From a checkpoint of a small autoregressive pixel model: layers 8.
Rows from block 2 of a small autoregressive pixel model, named by matrix and row number. Rows with one number belong to one neuron. Each number is 128 + 24 x the weight over its row's rms, rounded and kept within 0 to 255. All counts start at 0. After the name is the row's rms in percent of the matrix's.
Before each neuron's rows are labels from the 100 images, of 14976, where the neuron reaches its highest value: "top examples" is what is common among them. Only what is clearly more common there than usual is listed. The data: scattered letters and digits in many colours.
# fc1: MLP up (model.blocks.2.mlp.fc1.weight, 1024x256), inputs 0-127
# fc2: MLP down (model.blocks.2.mlp.fc2.weight, 256x1024, transposed), outputs 0-127

top examples: green; the character 4
fc1.688 095 [114 103 139 121 122 130 115 171 139 125 126 118 128 125  92 107 121 102 128 130 112 121 126 169 120 140 119  91 116 123 146  89 151 141 135 101 183 108 148 135 121 153 118 118 146 133 136 164 100 154 130 142 131 130 127 144 157 143  87 168 142 123 109 105  97 114  97 123 123 129  86 100 124 155 104 120 107 139 141  58  93 135 174 137 101 105 146 102 145 108 167  91 125 145 126 126  98 134 108  90 116 130  99 158 120 111 106  89 126 105 170 134 146 136 144 113 142 133 139 134 142 129  95 140 116 146 112 115]
fc2.688 083 [154 117 128 113 149 147 105 110 115 126 137  77 150 150 152 125 125 132 155 132 140 130 153 121 125 174 155 130 114  76 135 108 100 102  96  71  90 118 117 127 140 137 126 131  95 143 140 133  77 153  99 121 119 126 114 143 109 134 116  89  90 161 101 115 131 107 154 107 128 142 125 107 130 154 107 157 146 118  72  95 125 137 120 130 111 156 119 138 104 156 123 127 128 149  93 175 118 181 121 100 163 100 125 151 153 117 174 109 102 128 110 113 141 169 158 119 127 141  59 129 148 125 104 116 104 133 123 105]

top examples: blue
fc1.50 096 [130 130 100 127 100 110 137 111 133 144 128  95 114 155 138  98 166 118 107 115 139  73 119 131 100  99 153 142 129 133 152  96  82 107  98 118 143 126 124 131 109 115 147 112 154 100 137 165 135 135 199 128 137 128 125 149 111 156 161 175 150 106 180 140 119 118 133 139  99 114  90 134 134 134 181 113 125 101 121 145 131 111 153 114 141 124 139 130 130 141 157 113 164 139  69 161  76  99  95  87 166 141 125 159 124 130  93 121  98 139 115 138 139 144 149 117 160 127 130 131 110 129 124 118 101 104 151 136]
fc2.50 087 [131 111 140 116 114 142 143 160 152 142 119 126 118 157 112  92 158 122 162 104 149 121 117 129 105 156 160 141 105 110 120 141 138 118 136  95  95 128 144 141  95 167 112 153 136 145  76 165 111 148 144 152 191 116 143 152  91 104 149 134 163 162 130 115 143 127 118  98 133 132  98 162 154 130 118 130 131 117 135 128 120 122 138 104 164 111 120 111 158 101 143  74 132 148  66 110  83 137 107 119 155 136 127 157 128 106 134 127 139 216 105 152 152 116 130 125  96 102 164 139 173 116 101 135 118 133 167  97]

top examples: purple
fc1.558 099 [165 127 137 121 126  84  76 121 129 170 120 150 125 138 126 132 110 105 132 107 161  87 124 106 124  99 151 158  92 124 150 133 154 130 120 114 143 139 144 134  81 144  97 107 127 139 164  95 136 121 157 154 142 133 113 126 119 154  92 125 142 167 106 162 148 111 122 121 121 126 147 121 130 109 181 105 136 125 181 127  91 117 109 145 108 119 148  88 119 142 157 127 101  92 124 133 117 122 125 130 120 149 129 133 109 148  97 115 131 125 139 166 157 130 119 144 140 113 124 180 145 132  77 155 109 107 126 150]
fc2.558 094 [ 85 111 131 148  75 170  70 110 130 132 120 116 176 106 133 150 135 100 113 100 107 127  82 149 116 110 147 132  84 159 151 137 146 142 132  88 131 125 139 148 120 161 158 120 172  84 130 164 133  88 108 115 112  77 165 130 163 121 147 124 179 114 169  95 112 135 144 164  78 119 125 114 145 150 122 136 117 165 137 138 129 113 155 105 147 107 152 128 162  82 152 133 128 107 165 139 127  75 115 163 136 106 160 123 131 162 142 159 148  95 106 132 114  97 170 136 114 114 113 117 123 151  77 164 128 152 120 116]

top examples: green
fc1.380 101 [147 136 116 124  95 101 136 128 124 118 149 123 133 156 130 119 132  83 115 145 166 121 158 133 146 155  89 110 138 115 112 151 151 178 111  95 148 111 122 170 117 139 111  98 123 120 165 118 111 146 165 200 134 143 134 112 155 161 123 102 110 112 141 107 146  51 125  90 175 143  76 129 161 108  91 126 128 128 166  88  80 102 151 138 126 164 142 104 192 151 144 115 115  94  77 119 117 106 152  91 110  94 132 103 163 130 149 124 155 128 109 110 125 130 139 136 142 110 121 113 101 113 118 136 133 136 132 136]
fc2.380 100 [148 116 130 104  92 156 128 122 116 119 155 109 109 100 109 127 100 128 140 132 129  98 174  90 110 145 147 178 171 143 106 149 217 152 176  72 117 167 103 135 130 184 137 141 135 120 141 153  65 107 128 144 149 146 143 131 113 116 123 143 138 127 172 112 133  89 116 125 134 138 102 145 165 140 138 114 100  86 160 136 123 108 165 122 164 138 122 113  87 119 106 123 148 127  82 120 122 160 121 135 117 116 161 128 145 115 133  74 132 134 124 110 140 106 173 114 154 149 119 134 163  89 107 118 141 129  91 128]

top examples: blue; purple; brown
fc1.562 104 [123 133 141  83  84 112 134 124 116 161 132 132 134 165  84 128 126 133 114 192 106 138 115 136 122 124 151 166 174 141 158 154 168 137 130 120 142 126 109 110 103 103 168 112 146 122 148 141 106 132 110 160 151 119  93  93 145 138 121 111 153 116  73 129  93 125 139 123 152 116 128 147 124  92 151 111 133 135 167 127  88 157 141 161 124 135  96 134 159 148 109 151 136 117 113 128 158 175 113 151 137 135 114 129 179 105 108 115 124  99  84 129 124  97 178 126 134 122 113 129 117  65 149 119  61 125 127 153]
fc2.562 105 [167 108  89  73 136 135 106 113 145 124 126 126 133 160 133 132 118 125 109 111 147  70 108  97 171 127 124 137 174 135 130 120 135  91 110 100 137 150  94 124  74 109 131 119 104 106 124 106 106  95 147 119 131 123 123 131 149 136  58 128 119 101 139 124 102  95 135 140 149 130 135 121 120 167  74 124 168 119 123 120 120 145  92 149 144 112 155 124 124 131 138 125 146 141  84 121 129 128 127 125 181 121  90 136 141 124 120 138 132 125 124 157 110 135  89 128 183 102 112 166 147 135 152 138 139 146 121  85]

top examples: purple; the character 7
fc1.272 097 [134 113 105 147  55 139 103 103 130 137 142  81 109 142  97 121 111 151 118 119 142 102  98 149 160 130 139 135  77 156 120 158 113 111  93  96 119 144 148 123 106 189 122 167 133 142 165 112 131 140 120 143 151 130 150 146 128 123 110 140 152 157 142 140 121  66  92 124  91 146 136 109 126 117  99 129 137 109 123 139 117 116 167 129 163 123 135 133 124 120  95  71 107 116 157 170 105 162  78  97 110 145 182 101 122 148 144 111 152 154 163 150 157 129 173 162 137  92 153 133 137 142 133 102 118 128 136 144]
fc2.272 091 [137  84 109  89 111 127 131 172 123 136 143 143 113 140 164 127 155 126 112 109 173 129 131 149 157 146 147 141 124 175  69 140 159  89 125 106 147 158  85 120  71 178 117 124 124 135 146 106  78 129  85 128 150 138 128 153 133 153 136 135 148 103 129 100 118  80 145 114 129 153 145 127 145 190 106 136 136 126 155 127 142  88 136 152 110 125 114 144 113 116 117 143 135 127  53 122 118 175 158 115 121 132 134 116 134 101 116 149 131 133 134 114 148 117 150 119 140 145 118 189 146  97 111 123 134 121 151 122]

top examples: green
fc1.653 117 [116 104 146 110 131 136 123 126 119 143 107 128 160 138 113 141 116  93 166 126 131  99 134 114 122 171 144 100  92  72 148 104 101 140  86  86 108 120 166 172  96 158 131 157 124  96 136 113 122  77 142 108 125 108 140  96 151 158 111 116 157 127 102 154 154 125 161 140 116 126 126 100  91 127 166 136 128 129 145 131 121 146 147 140 103 141 147  93 145 124 105 143 120 110 148 146 163 118 148 135 137 178 134 118 138 162 122 131 127 152 113  91 116 113 123 139 129 112 153 117 124 151  79 141 134 129 164 119]
fc2.653 121 [ 90 144 140 162 156 119 143 134 174 119 133  82 118 149 120 131 117 145 134 166 126 129  96 129 130 105  88 118 123 102 106 144 142 154 145 115 122 128 126 125 125 110 100 124  97 121 122 131  79 122 147 129 153 118 149 137 146 132 154 176 118 111  93 110 157 124 191 139 152 103 130 180 143 123 120 172 149 148 137 127  92 138 106 119 112 151 136 123 149 133 149 131 214 125 134 106 112 149 130  86  80 123 114 141 169  91 175  88  86 104 176 109 112 130 158 113 165 129 110 151 137 107 105 149 150 170 111  70]

top examples: blue
fc1.454 088 [134 137 150 159  89 124 125 115  73 119 116 106 144 135 114  85 155  71 130 142 153 107 131 103  88  95 161 169 136 146 115  82 136 178 132 104 111 115 150 158 121 132 149 126 159 123 139 102 109 135 142 124 153 150 193 124 128 132 120 101 138 123 112 132 137 132 127 129 109 155  65 133 181 112 147 143 132 100 140 126 102 116 130 131 130 128  95 104 129 105 103 177 108 132 121 133 122 127 192  95 137 154 169 116 130 125 113 143 117 140  67 110 123 148 170 126 138 103 122 112 118 138 103 138 148 114 192 150]
fc2.454 083 [133 106 148 144 125 130 175 112 100 148  97  70 112 134 127 116 152  98 115 112 153  77 160 111 100 156 125 205 111 150 123  99 132 148 108 122 109 160 136 147 151 151 128 144 127 113 116  79 131  64 148 114 127 161 143 135  99 123 107 117 107 110 137 175 166 132 132 120 110 138 127 136 133 118 150 124 100 110 134 145 117 145 139 104 133  94  97  69 118 119 148 125 107 140 113 150 132 170 137 108 108 125 141 117 140 120 173  73 108 149 147 108 114 122 134 126 138 127 132 140 174 166  73 146 148 115 150 113]

top examples: green
fc1.432 068 [158 108 112 123 108 160 120 144 112 122 108 132 114 152 103 127 115  90 136 139 150 100 164 143 102  93 162 129 138 150 138 139 131 140  99  87 117  95 154 137  93 145 132 163 135 123 171  77 118 130 204 136 193 148 100 115 118 135 105 143 135 140 123 165 154 111 113 106 151 125 129 119 121  97 148 136 149  86 116 128 101 101 120 184 122 136 117 116 177 137 111 132 167 128  81 165 146 183 135 111 153 120 137 138 114 150 100  86  83 111 144 115 162 130 132 138 133 150 135 118 131 135  89  95 108  92 160 141]
fc2.432 051 [116 130 173 127  89 158 128 133 123 142 149 128 114 141 153  89 171 163 129 121 115  47 155  99 122 139 171 127 104 112 117 172 150 132 173 108 108 137 133 101  87 112 114 129 148 110 143  91 147 119 129 108 141 115 119 125 135 147 161 166 143 119 152 133 145  89 135 122 140 133 123 161 132 130 133  88 162  74 164 147 102 119 126 117 165 136 154  90 128 137 162 102 110 118 140 146 127 114 135  93  86 117 115 126 181  83 150 105 127 181 106  75 115 135 152 131 152 117 166 146 165 118 109  90 141 162 113 154]

top examples: green
fc1.491 106 [122 132  86 100 116  72 153 145  88 124 127 144 128 129 105  66 137 121 156 130 141 148 137 126 156 138 132 147  93 155 122 148 142 152 110  59 130 116 136 152 105 187 131 136 156 133 147 101  91 153 120 192 151 111 149 127 108 165 134 120 124 155 136 159 141 110 106 141 161 150  81 147 166 126 135 117 127  94 101 145  95 140 150 128  88 121 106  68 135 148 110 134 124  74 122 132 124 119 114  67 109 129 122 117 136 100 133  93 127 130 154 114 147 140 123 117 109 160 149 113 176  98 105 146 114  93 138 185]
fc2.491 104 [132 131 134 109 142 114 169  91  75 153 129 101 141  96 139 136 114 124 145 114 136 108 180 130 112 165 114 131 130 157 122 134 140 165 126  87 106 121 115 137 157 175 132 131 136 121 174 185 117  93 116 146  91 126 147 112 132 144 175 147 114 139 134 110  76  80 144 110  63 130  90  95 114 105  98 165 120 158 158 138 133 137 165 112 133 177 134 110 124 148  74 117 149 132 118 129 154 111 124 153 117 140 138 124 141 153 133  89 133 148 126  94 128 128 148 139 144 159 136 151 106 110  94 113 129 125  82 140]

top examples: brown
fc1.440 107 [128  84 146 112 141 104 133 124 137 189 146 141 110 152 132 140 149 153 127  96 140 109 119 127  98 120 129 153 112  80 120 162 122 153  71 123  53 123 126  84 140 140 177 123 134 153 158 131 134 113 199 109 139 117 112 113 153 169 138 122 120 130 122 104 158 129 134 118 130 132 135  80  86 106 114 111 128 111 123 169 127 121 130 152 158 122 126 146 132 132 143 124 149 127 118 159 144 103  77 146 148 104 146 107 132 127 144 128 156 138  90 105 105 150 155 145 157 158 164 132 117 113 105 145  90 138 134 132]
fc2.440 104 [123 123 148 120 148 165 101 128 126 104  88 124 177  95 119 140 132 122 132 125 114 133 101 121  97 154 153 146 145 129 106 129 137 113 133 116 101 101 134 178 135 135 158 137 173 150  96 139 133 121 110  96 103 127 125 143 122 110 105 118 108 147 150 126  98 122 175 141 138 123 104 116 133 134 167 149 137 123  84 117 144 118 115 149 120 116  88 142 143 105 141 174 122 128 129 114 120 101 144 131 194 126  94 132 126 103 122 163 117 165 112 106 116 114 155 128 101 103  99  91 161 102 152 148 121 170 124  98]

top examples: brown; blue
fc1.425 117 [206 121 136  97 124  87 121 105 145 182 114 135 141 174 128 119 109 133 110 119 113 113 102 141 148 116 138 153 123 145 129 127 149 150 118 130 128 141  90 136  87 133 132 125 154 118 144 134 103 123 179 158 201 151 126 129 120 171 107 142 159 140 106 122 114 134 127 125 145 109  98 131 132  99 112 131 130 126 160 131  96 128 104 135 136 158 140 124 119 137 148 143 140 123  64 128 108 133  87 125 108 143 156 149 166 102 146 132 108 113  77 141 138 111 101 122 152 157  83 148 138 116 108 149  98 116 120 149]
fc2.425 123 [139  98 150 125 143 125 136 119 140 132 124 133 152 118 143 128 121 135 118 122  92 145  57 138 140 124 113 138 137 120  95  83 115  99 124 123  79 136  84 147 150 141 151 146 161  96 141 127 156 115 171 118 127 133 135 160 145 126 129 126 152 127  97 166 112 180 136  81  53 139 131 111 127 129 114 122 154 144  89 127  76 169 119 137 130 127 164 139 118 143 133 144 131 135  81 145 105 100 131 125 114 146 155 141 148 138 120 171 125 144  96 115 166  99 112 111 145 156 106 135 104 125 118 109 125 119  77 104]

top examples: red
fc1.186 110 [130 124 105  87  93 155  98 146 112 180 118 146 121 165 138 131 168 115 112  99 108 104 129 139 142 127 155 121  98 158 148 127 135 113 117 109 127  99 169 111 112 140 133  97 150 162 150 136 145 119 134 134 171 100 143 111 146 135 148 130  99 165 121 176 174 114 117 139 135 152 116 119 135 121  97 145 156 131 105 166 153 104 109 130 189 113 134  76 131 154 128 116 145 109 117 138 142 147 139 115 130 103 110 123 132 101 160 126 121 125 113 129 155 134 197 124 138 155 136 121 133  58 117 118 116 131 144 163]
fc2.186 110 [114 145 108 119 112 122 136 136 131 140 124 138 105 104 106 131 120 133 124 174 125 159 158  83 141 154 104 162 203 152 101 175 165 135 110  76 159 117 121 137 120 160 132 159 114 154 105  97 203 140 113 125 114 137 130 140 121 130 136 159 128 122 143 131 109 131  53 146 112 119 139 107 123  94 125 105 117 129 165 134 108 135 173 130 102 142 115 112 109 114 116 133 138 111 169 113 138 178 137 108  98 121 141 148 142 128 123  96 164 114 134 165  99  80 115 149 138 121 165 121 117 145  72 135 163 120  83 119]

top examples: white; pink
fc1.157 105 [167 115 131 103 166 120 113 107 116 216 135 133  93 189  88 135 113 117 120 142 164 119 136 142 153 131 136 136 147 114 133 103 149 118 137 113 109 105 139 127 105 135 113 142 129 161 149 112  90  96 155 148 160 112 106 112  96 143 114 165  81 139 143 133 116 144 143 105 113 141 140 119 152 124 138 137 156  87 131  69 157 101 153 141  92 140 109 117 110 133 150 133 102  89  79 140 145 159 116 136 138 148 113 131 132 102  87 141 108 136 113 126 162 125 152 136 134 183 170 170 133  81 113 106  80 107 158 111]
fc2.157 101 [142 129 110 136  85 123 113 103 118 137 157 105 127 115  89 145 130 120 127  99 162 142 146 142 110 130 171 100 128  80 151 148 121 102  70 158  63 125 132  86 161 128 143 102 112 142 129 134 164 115 121  95 111 112 152 144 173 124 112 128 133  84 112 107  82 171 116 124  93 113 118 114 110 152 115 147 153 119 119 106 170 149 127 133 109  98 128 142 127 103 111 144 114 119 109 128 117 125 117 171  95 162 140 138 159 137 127 179 145 112 173 129  82 132 132 116 156 127 159 135  94 174 122  76 117 178 177  85]

top examples: blue
fc1.667 108 [107 107 115 113  83 105 138 121  74 152 104 113 120 115 141 118 189 138 113 136 122 131 141 138 104 112 182 131 113 131 166  67 152 157 132 129 115 145 164 150 123 138 127 157 147  89 133 118 132  80 109 186 153  94 149 107 128 112 109 141 100 167 147 145 151  94 143  90 126 170 119 138 153 119 168 141 185 114 113 128  91 114 101 122 145 104 138 127 171 121 154 138  99 116 108 137 142 116 156  93 162 161 147 168 123  82  68 146  83 153 132 104 149 128 116 155 150 129 159 110 135 137 131 139  73 110 166 155]
fc2.667 100 [164 140  81  76 116 147 109 175 140  93 139 150 107 153 105  91 144  99 122  94 108 118  91 108 143 153 145  87 101 138 148 135 130  99 112  91 152 165 121 124 153 138 124 153 171  98 133 110  95 132  99 117 147 100 147 132 144 173 102 133 132 123 127 137 128 119 111 122 121 131 145 128 163 174  85 146 116 105 132 142 127 151 116  99 109 143 138  98 140  82 111  90 178 119  70 119 139 123 159 102 138 131 141 139 144 160  82 143 138 119 124 135  85 155 134 129 173 129 134 151 171 146 138 137 108 120 150 117]

top examples: purple; blue; brown; black
fc1.755 120 [122 138 145 141 131 119 165  83 156 132 161 131 116 144 118 144 172 139  91 117 125  93 119 118 139 141 106 146 104 144 167 125 112 116  72 137 147 146 120 146 127 131 115 133 159 100 131 162 114 139 140 130 133 140 113 136 142 164 156 193 171 110 184 126 147 130  86 146 121 105  90 145 164 130 161 117 124 118 105 145 126 120 115  75 159 114 157 138 124 132 122  91 127 119 112 125  57  99  35 128 123 154 109 139 156 158 152 149 103 122 127 144 140 124 137 147 163 122 116 148 121 124 135 119 144 131 142 106]
fc2.755 098 [139 107 116  89 131 130 129 165 153 115 123 128 111 154  95 106 137 135 153 121 133 175 113 105 136 150 139 150 116 132 107 118 137 121 123  91 128 121 112 139  66 202 117 194 159 142 119 153 110 118 123 151 166 128 148 157  85 128 136 158 198 124 149 120 161 115  94 104 125 127  95 150 166 130 142 156  88 113 126 121 127 123 152 104 128  94  86 129 144 108 119  90 147 119 102  99  76 130  94 117 162 165 142 162 145 105 134 123 115 177  99 131 157 127 133 125 128 128 130 160 170 129  96 155 114 103 131 144]

top examples: green; the character N
fc1.7 068 [145  83 126 129 119  91  98 134 113 129  89 125 100 122  95 123 156  82 112 125 128  57 154 111 112 121 132 128 119 156 139 124 132 142 100  91 119 142 121 131 106 162 109 144  96 122 171 106 138 120 176 147 158 130 141 112 144 154 116 162 146 152 118 155 112  65  90  54 112 141 145 115 148 106 135 110 144  64 153  90 106 107 111 147 153 144 142  92 115 117 115 132 118 128 108 158 139 147 144 112 124 139 165 123 169 169 104  97 132 167 113  98 142  88 140 155 161  92 139 148 161 161 108 115 120 126 166 127]
fc2.7 058 [115 162 142  68  98 150 156  94 138 120 138 128  83 164 149 123  93  69 103 138 139 148 155 207 128 147 141 130 119  94 110 100 134 113 151 134  96 147  99 101 105 146 119 151 121 129 109 124  71 122 104 125 131 116 113 151 103 100  63 122 156  79 139 123 133  85  94 164 139 133 148 145 141 143 131 153 132 115 110 114 155 110 124 134 125 155 156 129 101 113 118 109 144 115 133 158  98 131 126 167 119 143 122 142 114  96 118 113 116 118 149 132 111  83 110  89 171 150 142 141 117  93 137  83 128 140 147 144]

top examples: purple
fc1.727 107 [132 121  96 129 105 149 108 101  83 129 139 133 108 136 117 122 133 108 154  89 154 122  90 162 110 154 155 130 121  91 129  98 125 128 122 111 144 122 163 151  80 176 136 115 156 132 145 156 121 119 137 128 153 116 103 103 110 110 149 122 156 176 139 159 165 114 131 137 147 101 150 101 118 101 182 159 120 135 131  83 165 106 136 124 119 115 170 130 135 129 111 119 134 132 112 137 127 141 133 121  88 160 136 135  58 120 108 111 134 111 130 115 184 143 144 136 137 116 153 106 124 127 149  59 135 111 143 161]
fc2.727 100 [118 133 114 131 147 153 141 124 114 126 107 104 153 102 115 151 156 120  79 125 121 129 106  92 128 174 117 122 136 149 151  95 132  91  91 138 157 146 136 129 147 112 103 132 123 133 106 153 117 111 138 140 125 114 109 132 118 104 122 100 101 168 135 141  94 145 150 131 160 150 168 113 165 136 116 146 125 146 112  72 103 131  67  95 118 123 150 154 151 116 146 106 151 158 115 114 128 136 168  96 155 138 111 152 134 127 145 118 145 131 155 135 154 125 101 160  95  95 101 100 111 133 175 172 165 157 126  68]

top examples: blue
fc1.465 106 [148 123 105 112 159 142 130 137  64 112 149  90 118 132 105 106 131  96 132 132 160 132 130 111 156 121 143 138 108  89 107 119 135 132 123  62  92 139 127 127 124 134 103 112 142  90 156  85 103 131 121 147 103 136 159 116 134 147 148 105 117 127 141 125 172 136 132 126  92 141  96 139 168 131 106 135 154 105 135 137  92 149 115 142  85 150 120  96 156 108 108 131  87 129 111 153 153 135 153 110  96 122 138 102 155  99 154 141 114 162 146 120 114 126 119 165  84 126 150 114 186  92  85 117 138 119 151 161]
fc2.465 108 [114 117 187 128  84 103 146 105 123 158 119  89  97 161 131 144 131 100 136 122 158  77 158 135 112 195 152 158 144 146 112  94 147 126 105 156 106 121 114 116 119 150 115  98 138 112 119 105  93  72 145 140 167 136 133 135 105  87 109 158 161  75 131 133 145 111  99 133 124 128 160 162 130  78 135 134  97 112 173 116 137 133 135  99 108 136 126  83  75 127 132 130 106 135 115 161 145 163 114 119 136 172 128 101 146 127 103 119 112 152 131 127 146 114 141 125 135 140 157 149 138 125  95 131 160 131 142  76]

top examples: green; the character M; the character W; largest: M
fc1.116 059 [140  92 123 110  96  79 108 135 114 142  82 141 114 157 127 110 158 121 109 111 149 110 127 161 106 120 158 157 103 135 145 137 125 136  95  96  92 109 140 136  99 151 116 132 128 134 230  96 135 148 172 178 167 119 125 113 115 148 110 140 131 150 111 166 138  73 129  87 130 142 151  84 113 108 138 131 144 103 135 116 126 119 126 171 111 137 140 120 181 144 103 109 107  93  97 159 123 162 114  81 101 118 127 145 108 135 108 134 124 149 131 154 168 162 139 132 101 120 157 140 125 132 103 111  99  80 148 118]
fc2.116 039 [116 150 152 144 156 107 145 110 104 149 126 135  84 120 186  82 167 150  91 112 119  65 186 128 140 122 122 134 126 101 136 117 125 142 139 126 112 117 113 149 157 142 127 150  90 149 150 162 129 137 170 137 133 141 134 114 123  91 151 134 105 159 104 132  71 121 128  64 127 129 120 137 137 136 112 114 117 107 137 125 117 119 101  98 107 135 132 125 106 150 104 153 131 107 148 131 143 137 115  97  97 105 105 128 110 100 126 105 134 161 145 103 143 140 142 120 131 117 150 157 111  92 107 128 106 139 144 138]

top examples: red
fc1.279 091 [151 123  79 151  86 123 137 125 103 151 142 139 100 144 129  90 186 109 115 106 127 119 120 104 122 104 155 142 146 163 129 120 139  91 146 106 152 127 146 139 102 151 147 147 131 150 144  90 149  99 167 124 172 124 145 104  76 132  85  98 100 158 147 121 111 155 113 125 158 158 151 124 159 100 147 164 140 112 148  93 140 110 156 125 182 157  79 138 116 144 103 102 101 115 133 127 157 114 166 126  98 182 140 110 152  88 120 148 146 150 116  83 104 114 146 136 147  92 164 129 111 137 111  64 124 126 136 144]
fc2.279 086 [162 125 140 119  94 137 144 163 112 143 164  86  95 115 130 131 136 116 147 104 142  58 214 128 102 105 107 169 150 136 133 147 141 182 154  96 137 129 155 121 112 149 143 137 133 119 133 127 141  89 172 106  88 166 114 120 112  99  99 101 148 140 114 147 125 138  87  76 144 143 124 103 104 130 122 121 145  91 137 130 142 109 121 139 123 115 106 120 104 136 117 104 153 133 104 135 137 199 136 160  94 116 150 118  77 113 138  86 112 103 114 111 130 135 154 118 170 126 100 130 122 160 102 122 150 115 102 121]

top examples: red; blue
fc1.591 101 [121  91 113 123 101 106 115  90 105 119  93 123 159 160 104 108 164 106 118 164 152 140  73 106 119 128 126 148  95 123 116 102 118 116 142 110 125 125 156 140 128 142 127  94 150 120 142 126 139 157 115 134 117 111 155 129  75 138 164 135 100 116 108  97  83 108 124 168 124 173  95 163 175 111  99 120 126 102 101 123 156 136 116 121 126 141 106 120 141 124  89 163  90 154 117 136 155 114 134  92 112 110 119 123 147  93 125  90  70 199 143 128 159 182 151 114 115  90 108 126 135  73 151 108 111 122 175 155]
fc2.591 099 [139 107 156 118 120  92 134  95 125 155  84 131 142 190 129 102 129 100 124 135 153 102 107 141 101 141 175 153 122 148 122 118 115 143 117 108 154 126 119 137  74 148 127  75 173 126 133 119 108 153 147 130 154 142 140 127  76 174 156 164 155  99 118 123 103  88  95 146 108 129 124 150 142 111  91 100 163  95 167 149 125 134 129 124 130 131 107 113 103 110 105 142 105 105 101 142 145 109 111  92  88 135 101 116 114  92 120 134  66 175 106 157 115 177 137 119 134 113 137 150 146 108 125 101 120  93 163 126]

top examples: red; blue; count: six
fc1.61 105 [170 108 154  94 131 153  72 154  90 172 131 137 138 135 110  96 154  83 116 117 158  85 174 114 137 107 153 165 158 136 108 113 131 138 110 123  95 130 141 148 147 120 111 141 121 160 159 121 157 104 182 133 149 136 141 111  92 124 130  89  86 134 168 126 106 140 117 128 172 138 125 117 121  95 119 123 172 108 138 110 117 107 182 175 116 174 138 110 146 114 152 101 101 151 128 137 141 106 129 110 112 158 128 126 137 100  88 139 152 140  72 147 124  83 139 161  92 137 148 123  94 127 134 133 128 107 190 121]
fc2.61 107 [105 133 188 126  94 119 156 100 124 143 142 113 107 155 149 143 119  67 141  95 133  87 126 160  82 152 123 110 116 136 112 168 106 187 147 119 120 149 150 146 134 129 166 110 132  80 116 118 159 163 162  69 107  87 143 137 155  85 188 114 131 115 104 163 104 115 119 127 154 125 151  78 108 155 119 110 145 130 130 134 151  84 100 137 143 142 141 101 105 101 110 135 114 134  90 135 135 128 137 151  94 103 145 105  66 146  94 136 129 108 109 137 107 148 105 125 133 121 128 109 104 140 132 109 147  78 168  94]

top examples: red
fc1.66 103 [123 148 109 136 156 120 131  87 144 142 126 128 126 206 121 117 118 109  87 140 140 140 123 123 151 105 145 132 150 139 145  96 123 150 146 118 131 157 157 125 126 153 118 154 103 125 138  81 106 111 148 138 124 124  93 142 128 145 150 119  85 138 137 153 166 154 135 128 162 133 113 148 161 123 123 124 103 105 133 152 143 121 161 120 127  86 101  92 106 139  91 109 126 118  62 162  90 150 112 157 103 127 107 140 135 109  58 137 105 144 159 137 142 118 126 122 137 133 123 114 119  62 124 127 111 126 150 117]
fc2.66 100 [102 140 129 148 133 102 111 129 155 118 119 139 113 162 123  99 141 126 110 100 148 135 102 164 112 132 148 134 167 132  82 132 118 123 137 132 134 153 151 145 140 150 118 157 103 116 147 109 146 113 134  96 148 127 145 166 110 139 144 121 104  94 122 143 105 141 117  81 163 140 114 133 131 140 121 138 126 125 125  96 128 150 126 143 140 150  86  93  69 139  88 106 113 140 134 141  89 161 120 122  97 145 128 133  96 110 156 135 100 140 173 122 155 157 126 112 115 156 150 114 158 132 124 156 115 111 161  88]

top examples: purple
fc1.740 104 [156 116 133 133 146 149 127 103 102 105 155  92 117 153 106 146  92 110 144 151 122 113  94 130 145 107 104 136 111  95 113 151 138 131  64  86 121 162 147 171 129 148 105 143 108  91 151 124 167 149 131 162 127 141 127 101 148 106 110 120 129 126 121 127 159 171  84 149 126 126  88 103 145  93 106 113 134 104 131 141 104 155 145 129 117 179 101  91 125 112 123 119 125  89 121 138 153 115 139 133 105  91 165 114 134 138 122 121 145 137 158 134 156 122 115 173 149 129 112  96 159 122 131  96 114 125 140 185]
fc2.740 110 [142  49 182 164 114 133 130 102 126 150 150 111 105 151 136 155  96 107 136 122 142  92 128 173 124 194 135 119 120 152 106 134 140 158 135 106 123 150 146 123 103 154 125 133 175 146 129 150  88  84 123 137 134 102 151 120 111 126  98 159 125 156  93 120 123 113 114 128 108 101 147 129 130 128 102 128 124 124 129  93 131  98 123 112 140 101 156 103  81 109 125 149 140 114 142 147 147 146 115 130 125 141 161 100 142 125  91 112 150 156 141 130 120 123 130 145 109 109 119 147 131 126 127 106 153 140 159 161]